Rows from block 9 of a small image classifier, named by matrix and row number. Rows with one number belong to one neuron. Each number is 128 + 24 x the weight over its row's rms, rounded and kept within 0 to 255. All counts start at 0. Numbers have three digits each.
After each neuron's rows are labels from the 100 images, of 14976, where the neuron reaches its highest value: "top examples" is what is common among them; "colour at peak" is the nearest of a few named colours to the mean colour under the peak. Only what is clearly more common there than usual is listed. The data: pen-drawn characters of a made-up script with 800 signs.
# fc1: MLP up (model.blocks.9.mlp.fc1.weight, 768x192), inputs 0-95
# fc2: MLP down (model.blocks.9.mlp.fc2.weight, 192x768, transposed), outputs 0-95

fc1.474:123126113098087123156116127122172135134159065119122141078103164126184117138124144132120134134138164100145108078154102147092131116107091126097114116167128110121097107165130108095151154138114158164130129148103160093167159166117163111125139151098151105120149112196119119123134132114112094139
fc2.474:149125169113121094080116116099099152118103145153162173151116138128146098093112130145136121090125149112136159124159142118123122125138094114116131128127121135176157118118138128117091146117124116144131113105094137167148123086131108134186127104134135132134121116161115113116087140132075136129
top examples: four strokes
colour at peak: grey

fc1.128:138109117151184122082115098123103133170128088093155127126133105133087089151143135120152141123122134147121104125132132109134136118116119106150112111129135135144120096116127140158169178130110161106175102101119114157124124108161156148109151145134128144148081119145184082113124109114085151143
fc2.128:111110139153175147152139122124134111089122157123079106127154171127160157119102141098137132147133116134092123163125137192146127134114094111120118142159148137159126170150154142086132109159120126106078103127115138087111161112127124125102081150113145088143156160145071105176124127102112113112
top examples: one stroke
colour at peak: grey

fc1.73:137119133102128136159123106095101120103157095127124131130106114135140172106120120183103103133126132120113113153130136086130139111162105100146138152097158140134065088102106154146167122142117107116097159121118118095131139133120105152150140134086150052140158160124100118166109134109110161149
fc2.73:122119141137115172157184151149124135135089097117113093138132119168146114115136131115113151089128126135126135137143149113103141149112117120138124120131116159134163146152132106123125073105100105132165075097117108132095105100127161118105137128111144161154172117138151104050187106150107124126
top examples: one stroke
colour at peak: black

fc1.320:116136109107123155115138171110172132138119097091144144159148130095137131163128162102169134136107102099151114151119115122131121179149140130137136151163132083133097128112160153091129145129172129106119139111127125099152144178110095153119104147154120144142128127115086068137117080096095085170
fc2.320:156100138136133103139118144135111157146159159092114121109153148117132173112098136140103105105158131128083138078145097124133118115104126098156093150112159118154115117132138081137144105145154117102143117130149147147105128090152093104167147115107108196097161147129161129145146145110137127097
top examples: three strokes
colour at peak: grey

fc1.5:119174107104114153164124147109176122145096111139124141090114124126130133133151166149109145136111148166140120100133145110157144127112144142087103114142138112171134137105119109114126140112123157099121100125127147132089126119148112126126126132102139163106165152130105106153115133109132129136
fc2.5:108118156085125119142106118093109144108144116108166080149156131126094110133178124167151124128138159068091139162108115142125113162147127162138125116143069153113106104105150150099115106149129091118151141118106124109153116107099109137097138091167112124098132135114150121148125142124141143121
top examples: dark on light
colour at peak: grey

fc1.119:143155144146126151152148108130092106134103147144128184101132123115129130106148168146147104101136123100182143140174142142133166144124123126161176134106122119139123132128132119151163116099128158163132091115135120120120135107126124142118132150134128136113127071079161098107116156113132163122
fc2.119:144106104127107118104114156092153126144103117174179152132076099148127175108139157129097108154124101145163152104129151157112132140184158174140114165113162094114140146095123134142093138131156141141148151157160129154133139104096097094113153191147094133112131126154111148177087114133137103142
top examples: four strokes
colour at peak: grey

fc1.724:116147112163136147129122098138094136105163151135149180118143153121094119189112115100146144123169138152081084094162142123144147119132112129162128126167091142137137102105172134144113073121127092132144147102120128110097153104138152104154120163140104118139154158124111140129131093105150158103
fc2.724:184107140132103114088128091107122090134125130158105152146146097114143130134148157139126127143098112133140131122091148166099138170192060147144144123099130141132104126172087121104155174131126169170124130138176096145114115142138104148142160157114150146148115108148108139170157157071111145152
top examples: only straight strokes; one stroke
colour at peak: grey

fc1.744:166181139130149129125121128147114099137147105121132131148139146139104141123111148159089125099142120153096090147147165115135135141124140134118126105143140105190118134135111119108137183103171165136074127099154146155129101127126158114130127096128141109114111103138065107124158102133137110121
fc2.744:115122128103129137125139096108121138058134149143126093113147140186112108157150087143141152111134148109123190075145109139095125126137090153108133139133121148072125145146157100122114123110108116130136122095122136136106132099169120128113140145139091129153153124102167122146154094112084129156
top examples: only straight strokes; one stroke
colour at peak: grey

fc1.678:167153132165094134088125138145118106156110135134097093149095108101095103093115098166129149158122133145167138117154128112171117128150115109120153135124100151181088094135108144126100185163153094153105135128131127125172146124107147160109135154111153105100175110139086122164105120150164147162
fc2.678:094178101128142147138137122099117131133096083123127121112112163144115162137104115125157111147101139130099131133134141063110146122184161137144142149106154103117134122114157166147149087173090131133137118103101107099105103119128114145176146122149145124121104142125092184168131116135143136129
top examples: four strokes
colour at peak: grey

fc1.6:096136119122113132094145085124112155097109120130168189092158149094121104128142118104088131153141125139155093126141131137124103160145111168168147153113177160119148159123154125108122154123162141153118181128189117093140148101100131140139123138156146141120138161177144142067142095142088137111
fc2.6:143117142131088157140144139123118071106099151124108113148114137101126122110129122121126111079073142114107121128139177116136136102111134117161112116099128105122088107123133140117141108111098113142136102148116132144089117138167107084099153108087132127150158127120095173200097163131156156141
top examples: only straight strokes
colour at peak: grey

fc1.273:126151125165073135118108053096116130125113174109197151126103150080106068145138125166135143142093118135160155132100100133106146101116138144143152143078103133131146152118169142083078127076147126148104125080094115112165163110123111145138081120155151142114105109135139136109096129132108144124
fc2.273:158122157144139147102138158088124104112106076105103122115131113205157148101155102115121111137104138152114103135128136091182133097164121106101153136132138107144121141140149116100147135137084130118131165099112168133161162099090145076133143134096083132122165140106101102159115138142109112125
top examples: four strokes
colour at peak: grey

fc1.190:133100084149179125127138112117137144159132111117185146093138092162127101152111116155141152136126127119079117135118189154134125125079125092130147117147096088090139117131155144067120157101107132124091129116115104088103100125115126116124097110091146124109138160152141137153148094169090169180
fc2.190:094146126166152149121131138078164104137172109140118154132126155087108141112108130148078115120161080120151147099122073115162125088102130148126160134140142098109141131146159114165116117087139090134154158097137118131156104125128137137108138112101102147141132133121111101117102108096093122085
top examples: three strokes
colour at peak: grey

fc1.743:129163149131123109126119136157129094133123153153116082141161142111115098131119162133136109096122108171136106144140177128069167119115157081117122092152084086136096133119132081106153168095087127096147131111073140102156155123096117134126154157130126126124129100110129085121100114109134153144
fc2.743:104140140162145133139118101119117142140148092112144158099151122126113142146109127110146179152147163144109127131106154149098119140157131124083122169149125146104120126111145120168099139097103131106117088104131142130100131102139100122085080153118125157112139102153128158157109124128138167163
top examples: four strokes
colour at peak: grey

fc1.436:111100137097119181137106154136102122119098114140078098113150128105158144135104164131182143077107133123135121094101149152174121103140091139112127121131189142114127101065099181153088118115111135133161133081109142101142085113124135104118151147125115121159091142122142131138082115155123098145
fc2.436:137168164152097115141147100121124103095172109121161129153136099166080097121110139098130130153126158155132151140114169107116099141116150136123101134124098166099165128153087090098163107116083126106105105103134122168138126150151142160157148116152168148115134148114136137143165154104135133180
top examples: four strokes
colour at peak: grey

fc1.266:140137082113092156176116079130097132140135109116107125155131140119135115131102092143152101080181118121090095143140139128088124126106162119121132087117112089120151160106132121094122096083139141144082189160130127107134147109111087098147121154107122090129134079159133139104116068096110119092
fc2.266:158148117138116116133120152170102119162124128134141099163117153124130129127077157104131182146122104102130115121100125124143133083140089109165080134135137142100157162112105141103142093172136105126116107120113119092131111136097090152100142160143154124116106137131141078145141154101141129073
top examples: four strokes
colour at peak: grey

fc1.586:177126138123151132110078138127132134121102092121126125123116153136078181113143122118146118114109169144154086140142127100119170104143148106151085153139136109117130115100103128150115123160148093092126081072092076136117119104147083118123149145145127205122185134086104172107129134114121136091
fc2.586:121121098134145155118136128141123110112129099145118123129153136127139138161110142122118105127158134123108150138133168172157174102143083149112169151153120135130176112135161126179125102106144123142145136129196136141114125129137173105057130095138160104161155154116181099127122147111145116141
top examples: one stroke; only straight strokes
colour at peak: grey

fc1.549:137159132128125118131089138140102140105120122143165152146139138110127086110118123169080114099148143142103130162144159124117119103121161069108139162152152128127133158163129104190117146126124147137085112114145138159082165135149144116124076134110133148154113121078064115140102072064069115124
fc2.549:159112067150109138140140107119133160181136133119138145138103107148139145142102118128160121158139112130119105166097113113122139112147140106127144097107115077204144103102143096173136105158136141153122137100126111092171125139125132096172140143157130088126140183135129109096126125146175149135
top examples: three strokes
colour at peak: grey

fc1.372:090107150142128099138093111108115180172167088108132129103126124143093142162120142101165124076156147141130122123148117117139121092108117142143171135150126161127135129127196122139141166151112161160130139161160108114150162122135101123140090122083120148153103129138158120127138103087100123133
fc2.372:136114174154129094169118149123157117133127173096088159151138092147153111160151118098125180131078111121105132116149131149104131138177050130095124111124069151108094143143126133117117098113108129142130138128138144107084114129129162144097156178154127116138157103127124154112171137143148142119
top examples: only straight strokes; one stroke
colour at peak: grey

fc1.238:112154134145096132134117085083125092120154135142155103147120157107109105126152135132098093034181115127114145144127120081127185117142157135131174121162123106156104141140130132142138126106136089098129082102130163092103146137129111150124157099122154113136130097119097096154132138145146118134
fc2.238:140125126114149122107098142154125120138108111110126138135106092124126146149080166132124139161069105107131126096155102135159100078106104129133111134139130148142128118142119111086118136129095170116122132089102126130100138137105132109106087152090100126128160114137115152082126109153086121181
top examples: three strokes
colour at peak: grey

fc1.454:160147172151152149091111105104160124110114150107110107133109139109160119121097123111126130136138122104074122149115118125120153119148106103169126053176128137111155109169126114115127111130154136135143103101108123150144141092168139110117160104113140100151131151121117085162112108122123168142
fc2.454:152149155133114096187164131145097120121177127117136136125170130099133143140150092126108153130083131140206127107164144117110139125174134150128130150109148105114102143158163124123126134137118141149110158156188086115150077170124110108105135132144123112146123117109121171188124116103126111116
top examples: only straight strokes; one stroke
colour at peak: grey

fc1.143:133154137105152173116153091123138120119136120110081146064138122127103110123124130163177116146081156142145107128096089112142147124102158138141119108099136135123152150109136120129156162111134137149103111118108092162091157123109087137128133142132146080108117118068098103177098165114121140142
fc2.143:180127139110140139065132123113125104121104170127140077112107153179124157116160134125116124115142098114130127127142153134153155131150148162141103076116147098163118171150116129121112152150093128147104156155114172159125146151163173143134121181118108116082150090161146122171180133123126146120
top examples: four strokes
colour at peak: grey

fc1.614:149083160149097105100105132179149139089120113113148151104090160144142131108129143127134125107148061094108098141134158124091127125123127145180151119109131203148109174129126155083148158131121123117111169095132126118113115128141097121123128112102143127091129126094156121138160104140117176101
fc2.614:158168177158125111167097166134140126127113119141059121119181103112120131142118120120115144093134072137165092152130151138123102112158136142157147150133129121112182121146150140139106131136120101108141109142145132137126123105121174112127151179151169117177078119121153136137165114122107128184
top examples: only straight strokes; one stroke
colour at peak: grey

fc1.651:127144138121134156129148136119160150107124169126133107115115124112153149089116179168095103122128130126117149121167120105166126113127154105139151122153132124082096124117127113101142171110141062126094150141131163147137176126081090106121131132143133112175133112135144144111139121180114149147
fc2.651:084073157112097125164076147178148118136125103118145130100158153142108145160114141077137101146154117124130125136139180136096157110120132107129121137141139149137155134125115113133161100154135145105156118159120120099117116151146144131146081131154132144144173116095106126143108103116145154096
top examples: four strokes
colour at peak: grey

fc1.33:125157103128132094085082177099175116146101153140139113110126124115139138136123121124106143111116150104112097089140154156132156126118089175184140097156131085142125161132129128109125154174153137139110107177136126108111183124104126150128123093116104138157131123153087143134090149138120116163
fc2.33:155113154131105096142149102131121097094139091078129107145128146139111188109136145155124098176140102139107117174152127125115138165143126153119146117168099127116096094094162160095114147071096105135130126124113106150108123171183167123142093152113136141106143133126116147129175102139115101147
top examples: three strokes
colour at peak: grey

fc1.159:150131094133080154094135156129134050141119101126111086136140104130055137110109100114138143086152117135144131068131115112093135118101154153153103146161148098113146140101140117122176165120138073112111114107096074116136118090103126138143134098118120147124120112127129135106139133127130101144
fc2.159:145112090146106118172179128116124138038111099130116112109080135089167099156143098172122145144157110130120126116103133115108090138129113106155136127119143147147141142151138157105081181122151161129113130189170124094145119128126157160131149121132109138102160126147148148119107128160141136103
top examples: two strokes
colour at peak: grey

fc1.200:124144148143173163086134134185187131161142161133141113098108123167087099188147122078114127144121119127098095130124108131078092145130101080122138143102156135150144095124123108164156117178152120132131172152120121127113127090137152130093124130110133147130100094109141155151092101087114096165
fc2.200:104136112169113125142119123136098130101133161127129134136114126100105115086111122148141166101123115124157138151125116156183154164098128121120081106073122112170127101128108116137142112103133151155123091125162150114122121143137139148096098096134154112169134149044129124138118134156074118120
top examples: only straight strokes
colour at peak: grey

fc1.596:112135140137099130103145145085140110089155135126163113158099118125130143116134116149132133155122107151146143086141138091099117149108126101104086076175152140115086099143068111134116127106111105126122120090107151163151100113165121117109132121166110085113138121174073133093158087138109130130
fc2.596:113171098109161129133104120146149098122130121127129144096184143123136143162107114095128144077147117135067081142120075165106125130133115164138118135112088094138110145120139167117135111176125104081134126127122141157105107149128141104094169133138125105137171155123136180170126161148118123162
top examples: three strokes
colour at peak: grey

fc1.151:074149098085094149130126137099096124130147162129130155125205134124135139141140137090103151140149125089133132146136138105111116158108074116109151103092188122122126085139101134125133119099118126116141112076102089123074152137137105115151093113149089139143148120140134163163110107125134149163
fc2.151:131124160136118094122140127128112143109121129153131135123098154160137128148151141160094125180170124131162106141143130114097112122167151147125141114142142156140142120155119112148101144153095121164140127131146099188115129186127142114131079159115131105094134134109121135087151137116076127102
top examples: thick pen
colour at peak: grey

fc1.156:144111083127117114092116030121146095102130162116124144114130105133124124118130080179146117117110156174125115120200146136059141130137124130091169115117131106126128110173091127167128136168094107103131179120133137168151128111138122124139143129139129101111146074110091149100131112124130132166
fc2.156:121130107162138153131107134065096097138128093138134130133162120138132150133143063121084109106137101134107141097142084159160134079089097172154139114145110106125130099085113151167128135086127159136151099128075144131111072137136128134095145082135100152151130130133142160156102098156125123183
top examples: three strokes
colour at peak: grey

fc1.409:120102104109109164137103101153160093106148081131135111136103179148097124152105122103168148133147108139128140148146178099152131141133088107080081127110160124090144123121122093086129122139128109113122152123130093101102145152125175109114150157164082098136148120170098118118097117098115108153
fc2.409:115173100144117119103181138155084158113109150149143142121126124149145126150148114150076093130135170122104141139109115128132143142124126153165139129116089090084138109060108102115112131075151134129076184116131141153113102093129141149103128107126101133171183139106114120129152119140119139114
top examples: two strokes
colour at peak: grey

fc1.573:133133144157107124136110095140122095116125101100100105136108127175116145155145101133100119163166148112119116131148143168119146138129144156177169069138125088126130142110068088171129095133169151101111092136138105167143148106147130114159136079111124137101163124106140148108171094127119115136
fc2.573:122136121149111132109110126124107107121130129154136101093137136157134160102107130100132111125118115168118126150138162160150132152179088089104155159156124138117148112104145144095159144145127119136108148119143149131153094151149110150122128130131151106175135153124097135125126100116096104168
top examples: only straight strokes; one stroke
colour at peak: black

fc1.671:067109070129142129145103144166112143134161110158138159074097102145143147085106115145078181158091140156107141158145121110091126160126136126176138101099125099155124113120106164145153151102134118170122146139136132163165159102142104142124125114114142094142103102154118096181147105120101133120
fc2.671:134117149102172135134124109117135161145103086123105124136140098147096107132090118111162125117143160135123090141138121144104167117121142120148154158122118109074134135125123120133147119101115131121165136151133121137138080138108119079140156120129163177112186106125156139091109134143145116120
top examples: three strokes
colour at peak: grey

fc1.37:120130106126117123129126171107161134117101127092121151165142126142136139157097178112141141131143147132093127130119139164089121119075094150143156125137121098130150201122114134121139098107112092138129154112121136139102148116133156148135121117105162113115112135072164137130105109150105182151
fc2.37:143111092144122149114116142130148119136165135146085117155109143109100113135087129101107116107118129105150117155115077152162131172124133128135123118130090113126137102149184127122146119114119181134074131149150089097127129136167112095100171104143145114121186114144147157165150176154140144122
top examples: only straight strokes
colour at peak: grey

fc1.115:135133116099121141126129172135115093151120131119086104114167108098115137134092176131130091174138156121116161164160156175097130090134140131156133132103154165080096110107137092129164115130165100159063104150102149110146121109110136141118142175144136134144109123126185088154120134133144152076
fc2.115:085138113130131128152121139119100092088136099133123094147135094065148135099059124143124073147141093134159114058150136086138133125141109108127120147153108175167158132146124133121119140126097171119169116200132128085106107144118140145115103134113136107112092113131117117108130118120126127138
top examples: four strokes
colour at peak: grey

fc1.623:148126117145114160101120150089106101103106137122111148116103139110141146164111091095102115138140152154155117138151130128093137133142146127155145140151132167147130121091150124141146135124161147138137122101146132130099135149104113109137124154162123153140095100155143166082076101160124111142
fc2.623:188114111075128122117134135102103118104149159113127107139196097118097124142132124164157140098109098114086146109148142115134103105074075114123130138107088142140109100132120137149114100122123112138108136133128125154138101106151132148139152143143130129132133157109130119165142134096133129121
top examples: only straight strokes; one stroke
colour at peak: grey

fc1.487:103183138131155105159067089147132102107118114112106144136131120149127116117110112112125124151124123082146062130136158101108177118112141123104131144105132110122121114088121102127108143121115164094085125135183131161098098129128095154135083102093127112127121152115178143124145139158123106138
fc2.487:151102184119136100153134132132086150100136137137096129148130128072160162118113153113155119131127144165094135131139091139174135122153143143162118067157122158118169126125104115129120120136159124148206120112154120120147143166133139093104134144102141165136126121115135115151142170087136146112
top examples: one stroke
colour at peak: grey

fc1.353:133131106112102130122145122141103160119146145143160109127167143157122161138094150113134150122096155122088097123098194118114104156109130104100131129192100135115102095124146119132153157164121115104132160119122170090118110114134166096113189144120107101108136118126095120111104080156108124121
fc2.353:137115110081096135095113136120127124115092120124118130131110106101174127155087112179097140105125150147112142110163080064150145120152082128124134161106119092146121164112151135114155116086128171177112173125128154124126073109139110135124111139153105096113135186132125128134147168070125126136
top examples: thick pen
colour at peak: grey

fc1.176:140134112171115160086127131111109105129130135102089102086131110105076100114149148107116132133092146158101081104176162095086097119121094115148140099134114191092151128160156132148151122126101127170086104113158150095125171136107080136118167117108151130138099105139146081139167128137120155142
fc2.176:150135122110127140154125120094164140115113125123123132117090134136113101109086170124134101102095126133140106206142147134119143148140134157108129132119144076106136146115119113117135125152151186121119114144100101119155118132131169128090138151132116151130183133068147148154179096130133139174
top examples: dark on light; only straight strokes; one stroke
colour at peak: white

fc1.235:137141144152172133083129120145096103141112119116129119142120115162137134110135062111125143148141138094128150143102117154160120096132137112149131117145129121123108162118145098127125159151168104120134090162128124080185139122130145099132153155137090185111092118099136125114118135139131169150
fc2.235:078113095143146139115117171117155106145093105147119170169137140120153143135143098158118091134139125142125102108156097085153155098147117089107132103115089143132103099124149133117114130091128149113128173147118141124083098147173157117128146124119132078113143161156161076131109132118137140057
top examples: dark on light
colour at peak: grey

fc1.384:180149140105091123139103156116152138121115112139127107122107108191130162136149084097112098091134154099106139139159146135127161066179090136150150160153113122161153094138135126145122158115152129122115098075094142134071111104090117142122134132098176150107115144113148126165156098113119145133
fc2.384:152134107134118142075112154101130131148071117111133129117094109129118149134128147145157156080146149104129175070125182118141179149121100101104138080125132087140136141127123093115114139139106121118150143104113158084124140146134111133103138139164132077135147142137130117178146101146180117146
top examples: thick pen
colour at peak: black

fc1.107:097149109090114121118088125124114115157108141168135104106145142129129130166084074170134118120156133114108106087149120101135136119135107111155126095124139134128133116189154146157109171153139142154137122110100124082154127096124142101076140149184123173126122134108142139135135101113159106168
fc2.107:149111113123151132167145142122144153153118143119175141145155116136149160132114136115139101143145121087142139168161150162099137115158146148119130148138153120122114114096124137149128123090076145136098131151149123110112109136119181158127172096132089086189140122127127152134154134139109097148
top examples: only straight strokes
colour at peak: grey

fc1.303:103088123119114198131132109139133114137160108141167098147118131133130148136150117130151096104155129137148135108120089115141174095148114111140143187105136125124146089124133150143150130122155127121130123130144130174144155104149136145131118127185098181152170138065134107100106085139143112148
fc2.303:161129131103133120136128146131119114155108145108123133105171116117133166119138102155136130159150127115106121115127160167149095113141099134101096136170154104100122166154118144149120119130065162159149110124151086162146148126112105127115157120060132086134139111156118080099143130139116125124
top examples: only straight strokes
colour at peak: grey

fc1.463:156122142123148127121117147138099128151155130131124112103160174143083137114098138102131102124129134124076132120085076153118135147125139095177092133131117168094167141133118136150164095131113144109140155111113157129124131101131167095112110131161134101125108133157163126147097069075157148136
fc2.463:104087101112124139104115130166156101134115129117136136133093122141146120123155148098155088126108067153152114067131157086180141144124121110152143117142143144159096096115141128178107136131130129141151130138067126120120117130127130152123137129104115103105093163108169149095113110152147090140
top examples: two strokes
colour at peak: grey

fc1.122:112103088146132103130132148127133152156094131121128096143098107144102121145139158127153129105143159090145105085137134128122116174124161120118173183123110108141097139108110140126154121121150173136116112078087135111072121106134090125141109164169086134092135160147195093151146105118153175171
fc2.122:133108107161124127112118136121153107110124140164120171083152160125108138155128148109113094113144107139104078146115135177108112084127148115124128140180132129124154121138143102138129105131139119138157103145142174128183160157165116124114135111101161067147109097108114127085129189144094139101
top examples: dark on light
colour at peak: grey